Rows from block 10 of a small image classifier, named by matrix and row number. Rows with one number belong to one neuron. Each number is 128 + 32 x the weight over its row's rms, rounded and kept within 0 to 255. All counts start at 0. Numbers have three digits each.
Before each neuron's rows are labels from the 100 images, of 14976, where the neuron reaches its highest value: "top examples" is what is common among them. Only what is clearly more common there than usual is listed. The data: simulated stained blood smears.
# fc1: MLP up (model.blocks.10.mlp.fc1.weight, 1024x256), inputs 86-171
# fc2: MLP down (model.blocks.10.mlp.fc2.weight, 256x1024, transposed), outputs 86-171

top examples: crowded; crescents
fc1.206:114122140131073138065134130126118124091136123085199068147103165092165081126095087102123132106149148175110138146140104219144179100157155136139133122145082128145088130084206119163145108122082143136181194164119145074173109122121144092110092114134124178071164150
fc2.206:139167089082089159139149166065111107121107075199144149176121121149140128134075160144213092125122143164031116125172129114131072125139160121101174132157137107099127166236118128087119112097157086147128120159072165141147153140061100166157073089103117084179131125

top examples: target cells; crowded
fc1.327:131155082197138158138088104112197075085176118118169130106106120191110177182084131111154196120130106065158160155115092187133142095125150142171150116124146116132053076110107108143167146102134149084185145139083127106110127161157115173111151113117158107131122111
fc2.327:154110191112109147120144150129067132105119130083104100145103129099103129104129076107108140108170098229149136146127123154108126109111173063100123204088152134104097140125185116161046089134142116116122081072172169123102125124147135170159143122091117156163173186

top examples: dark grains
fc1.581:066122108096161125150116111158099053123169046150147190148139104137151145139122122099116206237167164115163089127096104155169132178152087123137136113071114156140162148117134003083122148140152164123157126127121140132091126124143119209098097102101148135089157128
fc2.581:129149156132141135162126118152116207116131116150128135093102123144099123105096154110169133043128119093102057078091129123217103126093109138109146140128131115168106100059185079114146166141102112103128142111129143138105163090084130093169148157153089159124146161

top examples: crowded; teardrops
fc1.212:184126170132076138125160107091098125137181194146131110093121100123104084116124104166170169153130177121118116164116132115121108132143121153163131115119068096170125132117158139127118176153119074144137169104171091126112139128150112133108131144173122157112189102
fc2.212:087115087112181135152089147136139132132138163129097145121172120168162171191054126160105147118098128124124185071138108132111112151061132174106164181148130158127132038154160102142151137184127129101109117159129122103125144098109135070150126128130150130134156120

top examples: target cells; no large cell
fc1.378:087145221140163158097060129097213158159127154114141096141123169094142156137073105112122101109158137143145149079121149149107090118080097132148144159148158090102076081156131133182111162159161178117131137158140141122161150136126076142157098083145150134137115130
fc2.378:173100164074061170094169123087157088064071138153120157110191162122078128133192143140050195175114119136087149149157170070128132140149061138101064078125140170187148140104109135135114118063110126126135186163133109163117092136066144148111144156151137121123126094

top examples: crescents; crowded
fc1.474:098120148097083102102159158163178133133131174100100101163094126127120148097106124217138093137103183117113144095085108197149147074074130032145195124140165123130112153134081088154119147153096129133109078114120173150104114117150158187102079112144201171105097123
fc2.474:095111118122117145086173091143137110118141148132096140157148144153164121128135139196085145121181139171193153123107114062133071170126161116124082119118104128083135064124118137120145104108112146123102220074089085127117160098146112142079138128155148163142124137

top examples: crescents; teardrops
fc1.418:114117177193115156121071138203112103162135159094158109133142081130114112130084179101146194119117155144138181135149106124090141129127139136132110173124104113113111179113174123099151120138074132125104200063149099126096081112127159149133136148129122157068207131
fc2.418:120095178127151128138164148182113195114097091097137195115130132144144071115107075180115155139135109127101091141133101111133151153131140146218109190122109140085131157088070147144044144149129095174134164131145084113077113181105162152119110152099140145117005119

top examples: target cells
fc1.714:179170172124127102109169109102053117142140101138130084066044143133116191120143129114154130152100138094167183124100131092125181097120168103141095097120155148126126115161148119064139095098184185197160128125131101120155107142170107123147135168143072171151114120
fc2.714:069094135132109121093086166186146202078113182156099140050194161100092101166135102164146127100137106177102148097199113154139146109174108195136131135113076103130171100117109181151170128101164107156142162134102131116113130106168084180165123129131127085152159188

top examples: dark grains
fc1.624:101144158129198107096082114161140089153106148163099159141133131155156130147069116094091186191125150165129133122133117114137127128140126073124152183122140185053136140053122051144160101102098092152150140174044153149176193122132137080169124108115121140127145171
fc2.624:123120131134170159128135120206149119106116068194139110161121130114125126099078123139151114110133158117097142128107106192159144113118150210090197161108154167152115117142153132129128154158059091122132072146128126175118149119081119141099151137128156092146158062

top examples: teardrops; crowded
fc1.45:105084088132207169140137160169106162095114170138149177172130102142128102125185132136162136116132032158065100141110145115097088117110180135131045132170113105114095146094094141126082128188095162137155109127083114164115102088134134152185131179187156131119146128
fc2.45:126137156150095129107101227098174113160116120092112155149163192135165209094120158108141177132094145077174111114184105144118140119122140197140150098113169199136160084194141090189157158144111122127141094188157184136130092144153141119059116076131110120095136112

top examples: crescents; crowded
fc1.625:146063075173118185080091116175126140125139146186123133152154155132098192108150158091119149149126158151106147025128100134135078182144128089146153162097165082109115075146162097128047092146121161165104134154106133085118148086132120141089152138135193108104148081
fc2.625:166148133133147155213177118121077111118153092071148060119126094187171081130114086200120119117165127147153155097119102169120167120169173135131115118143138156178134185091142220101177117094117082102128128121125138125181130179143114172128093133141057100162179153

top examples: crescents
fc1.73:120114086133112090118089152138116125161114100116139166171166105127173131157129210120119119106187110149178145224131060131143099156127054057127107108107110140130172135138106136103164125132126070157202078127145112155166086107156141157146142169133148115118166178
fc2.73:168111137149102107123115140104125143094131146153122127087135097113124152113142113190129118131135122062127157007130112107156133098127183053062158128120138107092113117081194164137136147093145194034122094088151146107116154179124088143091097132139166136121124086

top examples: lobed nucleus; target cells
fc1.233:146136100092143110072100135130141128104102095097139098177111103176133104117116089130127165045142122111163190105150120152169133153102071183141112127096143152143168096165142110135164082119106108158123145118165137176090130119140153101107029180081113130143109190
fc2.233:138145162093146171176112098135163167121185123168106145106134147095135142168094133151135096210119134118084131174132180112123130102169162087118150150088144128174094126105094135117052161093141153120147119203140144062110089176137076150141165099120165160120134022

top examples: target cells; crowded
fc1.25:141091158077113094172134114125103132131099107126089112065080099187111146138155132153140150124158109096100085073128128124092138172148112145135132123006133139139121101111160128101133089173152148122124135163136145167175096130160107141132127181110124071172068129
fc2.25:110177166199134180123126148142167149143139138124135116087128094099133135119096069161109144131148102219129105134151085125091148156127146089153166093100123128134115147189138112137166170063127158103166143105145099133109152170164075195115103114131135080160097155

top examples: dark grains; crescents; teardrops
fc1.312:091090092115123127098160138056092019155178142073211107149173120147100089085155157086136135050127160154135088108192142114116127138122135128072111104132104149084152089125151118138116099161138082089120124137149114129129150104138125128105078108169144148160131165
fc2.312:113209155104149110137114111185129197082103083223097126100143171120138142131041150140162113161115175176116169133089158136122124105154098161167159118159106138114097168188113092100143149097108110117141134137079130110092138169138160151159147180124128137105188149

top examples: crescents
fc1.612:099103138147155120112117119135119120113077100102202203120127133168109208115136173149179127145135093130197097132146168121186091153154116102142110138126123132132157140097095158087154126140166112137120097111146105159114081197134131199111078105134207153131087160
fc2.612:135105115157149131203120130131119116125101134134154125134129140087104157118093136204137121093137087182118205105102099138092144166138163151143146154143147120128095127153172080156187107054111176114122154130151174137122159094125121155028115076111140123164117135

top examples: dark grains
fc1.489:060102145101096162073105124145114070156084104158100137145123142168104072114120119160120206183077123116147100122186122131117152174189082136143164125137116107127137140044146048149168102135193143137166091118122183130166131140153099066162164096138108129071149205
fc2.489:097122129139115102151128090130127106124128117130132073100127109161134163117029135125142180162124171094107084102099100107192113063093157089095112132138188124178157150075138088055175077134126129117116122170132116093113144137099108104113116168123161099170062143

top examples: target cells; spiky cells
fc1.273:053121112142101079137154153103139108117138185141125095128134187177147095063129090131112151106085155131148105161126125143170114143085115095123156160100134109128094144158170094137108125071220166120137093113116066073094163157209171059108088172131157082118098154
fc2.273:117154164143131145130204099106127182177105162135143180096170121149128111124161149135165102159138168144117189093133157108063094091147137136159147120120115167149188137121150133141139023169099066173126148119110090111114144104069128086153134097170112137102181117

top examples: crowded; teardrops
fc1.370:087063163154143111124091157093144127117121149119165093094178102094209153086139140128099192107148183140139167118148100096127143204138124063119123173082144118080123125126128145115144119093040124128161096142120112160134095097135143174114150110118167142096129145
fc2.370:096148121099123123122094165101137144120156190114116116103112180173123133159141145155137095121158150173074152087221118200123120101087114143140135105079117091083118155114136077110099093149142153091111161137134122138158101171167158081165115137159184139187180088

top examples: teardrops
fc1.54:045147162116128144127122097120118076111128109216125076171165123125110104128113090085142120147104098150122081166106100110061137170122110175129168124149118077156150096169132127076149133162131067122118145082110079133134160173178145099111136173195153090184086156
fc2.54:120167127108164122128139154184116174171146182152111153108103156137141105110181122197151129142100126119136131118152150136168145104215159123136114126109129136118136138101128110182139176104147140136151036107175187112115082115040156136183130096094101139099165172

top examples: teardrops
fc1.113:058139139168171101121176103117146139162080104124123086173139181156127141111097171156074111121124140110162083101166125101124077135155135121129152115196102166132199120121134109130123145157122118207071099106128078107105125152105122091181175105094152139180151126
fc2.113:159134139115119144098094103129115104112168159158109164057109099113117150152185156075125144178175136100123185161116139137120124081068105192126115093122115110140092101119101122165100130105147117111130162113133194117159098052116136136092036185188120152062071157

top examples: teardrops
fc1.568:083097146161079116071112133157149183091098177126156076151110100143106071170094048105135095123089148077131165136096094143117145083130096135116108122129154159168086103121106101183106165151118090144138113160137112103110158142140139145162124073143126141071219083
fc2.568:157179142096096168117123107136102094157158126144155143121103077106098138149164211175135170127102133191151166107132096091073105155121140106129128170104115127164149133115148159110098124153168134167115111151142133141092150148117130150109145146183115115153071168

top examples: dark grains
fc1.461:110122114127157107045127113125123081134131059120102202157133222174161150134106147118159188171100125152139198099107110134114156145121149131132156135096104172128149128087169049141144079108148194160123110176080149141102149168115116122108099125141052105163104153
fc2.461:113162148099168160100135113136115151123175143123118146154126052070142104074070100127137183083123131078137087132108143142186128136132206140120148108135079117125132158083144125142160122154124096104121119107085048130120151057126111118157147141089170111108153112

top examples: teardrops
fc1.28:141150108140138168179201105117133141144097143126105156101188156132116158132178104163105225154139135108103143128074130147127110199136107204171127150116058107144158134105132112114104101141151122148125154078174118119086144169104115113108171149094170073137124047
fc2.28:112125110121103156123104147085147129147140143154169102073092131127153140129016161102112075090140132108136178108208150131141144084100129142154112146137176142143104087116096133131118119150106116121105051171127091144096125072160124156186120116107137180078137146

top examples: target cells; crowded; lobed nucleus
fc1.363:138137189143185186143166124128076170098138193085150076048128160098093141127137119117142166107157121098174119117119133142138110096134207171128114106117144156068098079148102089129122120150143105093152137132115124099059104084145105115065142088122101134074086141
fc2.363:096074129134081093110062134105148046210122056113111168231117098134146163136119140144116134091169129095127152132165097160080121156092092120080127149089165132152183142125105103124128098127114194173170167118140145154143184136109145143162096127184155122192116105

top examples: dark grains; discs
fc1.180:117094115109110172097148167156105050107118143143082135106108234140092168099151139150125200178119082100139082117176152130073134118134103114202071125102116122117124117112077124185177135118145134105116086126121100148129173126098117149101081094138107074135109178
fc2.180:127129118163069100135089111183100129141153039121162104108178078102175149160088114136118083126182181104155175117109176154192142131074150135084114132130081170118162150117149109127125159119132129175107074117132173060146129124106105085143225158145135146148110098

top examples: target cells
fc1.242:162125197070161099229129140136121121120118171150162078021095105156149152142142098163133201116108095119138111163143113084085141135120166139139142131041058129129185106083135136090123122148155084156152130150144124153085128151139132154069155202139145153116079152
fc2.242:074102144207123103096107068155105131157106141164147114184146157103155172117112171146096105072089149184118127132108108160097100121144132125098141118157100172112106129147123118178181075028129130144112063133110169089153103080183112127135093090088144161146149146

top examples: dark grains
fc1.652:095140089157135133111106076170102118196172098210114140114141125179154072177151148133111085178128215089138087150142112080153068122125083092121138078069163162139168133077115084147108084072128139128101148118085176164146127093082117113133133126142122138210111151
fc2.652:142073139154197134111118078127093112097066135110105178108091090135137086123045077111132164112169122131152186114144143089075170116104120163168093128104139209118115079172174149120151124137101146138129159093083122148170117170092113149105125142143152142096099087

top examples: lobed nucleus
fc1.636:091154112116166114113143105134157120161103106170135101189125125074176079095136103136143132000139133118166188051126157114107098122095160140085097116111129137085144166178090101134069160130118144085146131130130123154109137123113132162149096111141163116136100199
fc2.636:148135125084123054135108147150120138026098060139162149134166144048101188135061154131121182142076090111114096100176117091091134143108149112100181157152148101139173105118103163101081172142152117148131125139111147166137108142139115109108163122079069134102151187

top examples: teardrops
fc1.354:130059109107064119144115122177119114190173085158078080128112113070115122168133134092077120100139103140109114128106118126062132169138174183162151154148060078178115137104083123108116155163143102119078164195132161126137107099102147126082076059083163084141062085
fc2.354:143166109162127135108162098110119135048153144142142121118151070136128160129175122162212153177129108143145096122126110132109129118163169051107185104113136133063143130149140178139112101117146174139127130126176118154132136187138122112213176127097136121092193183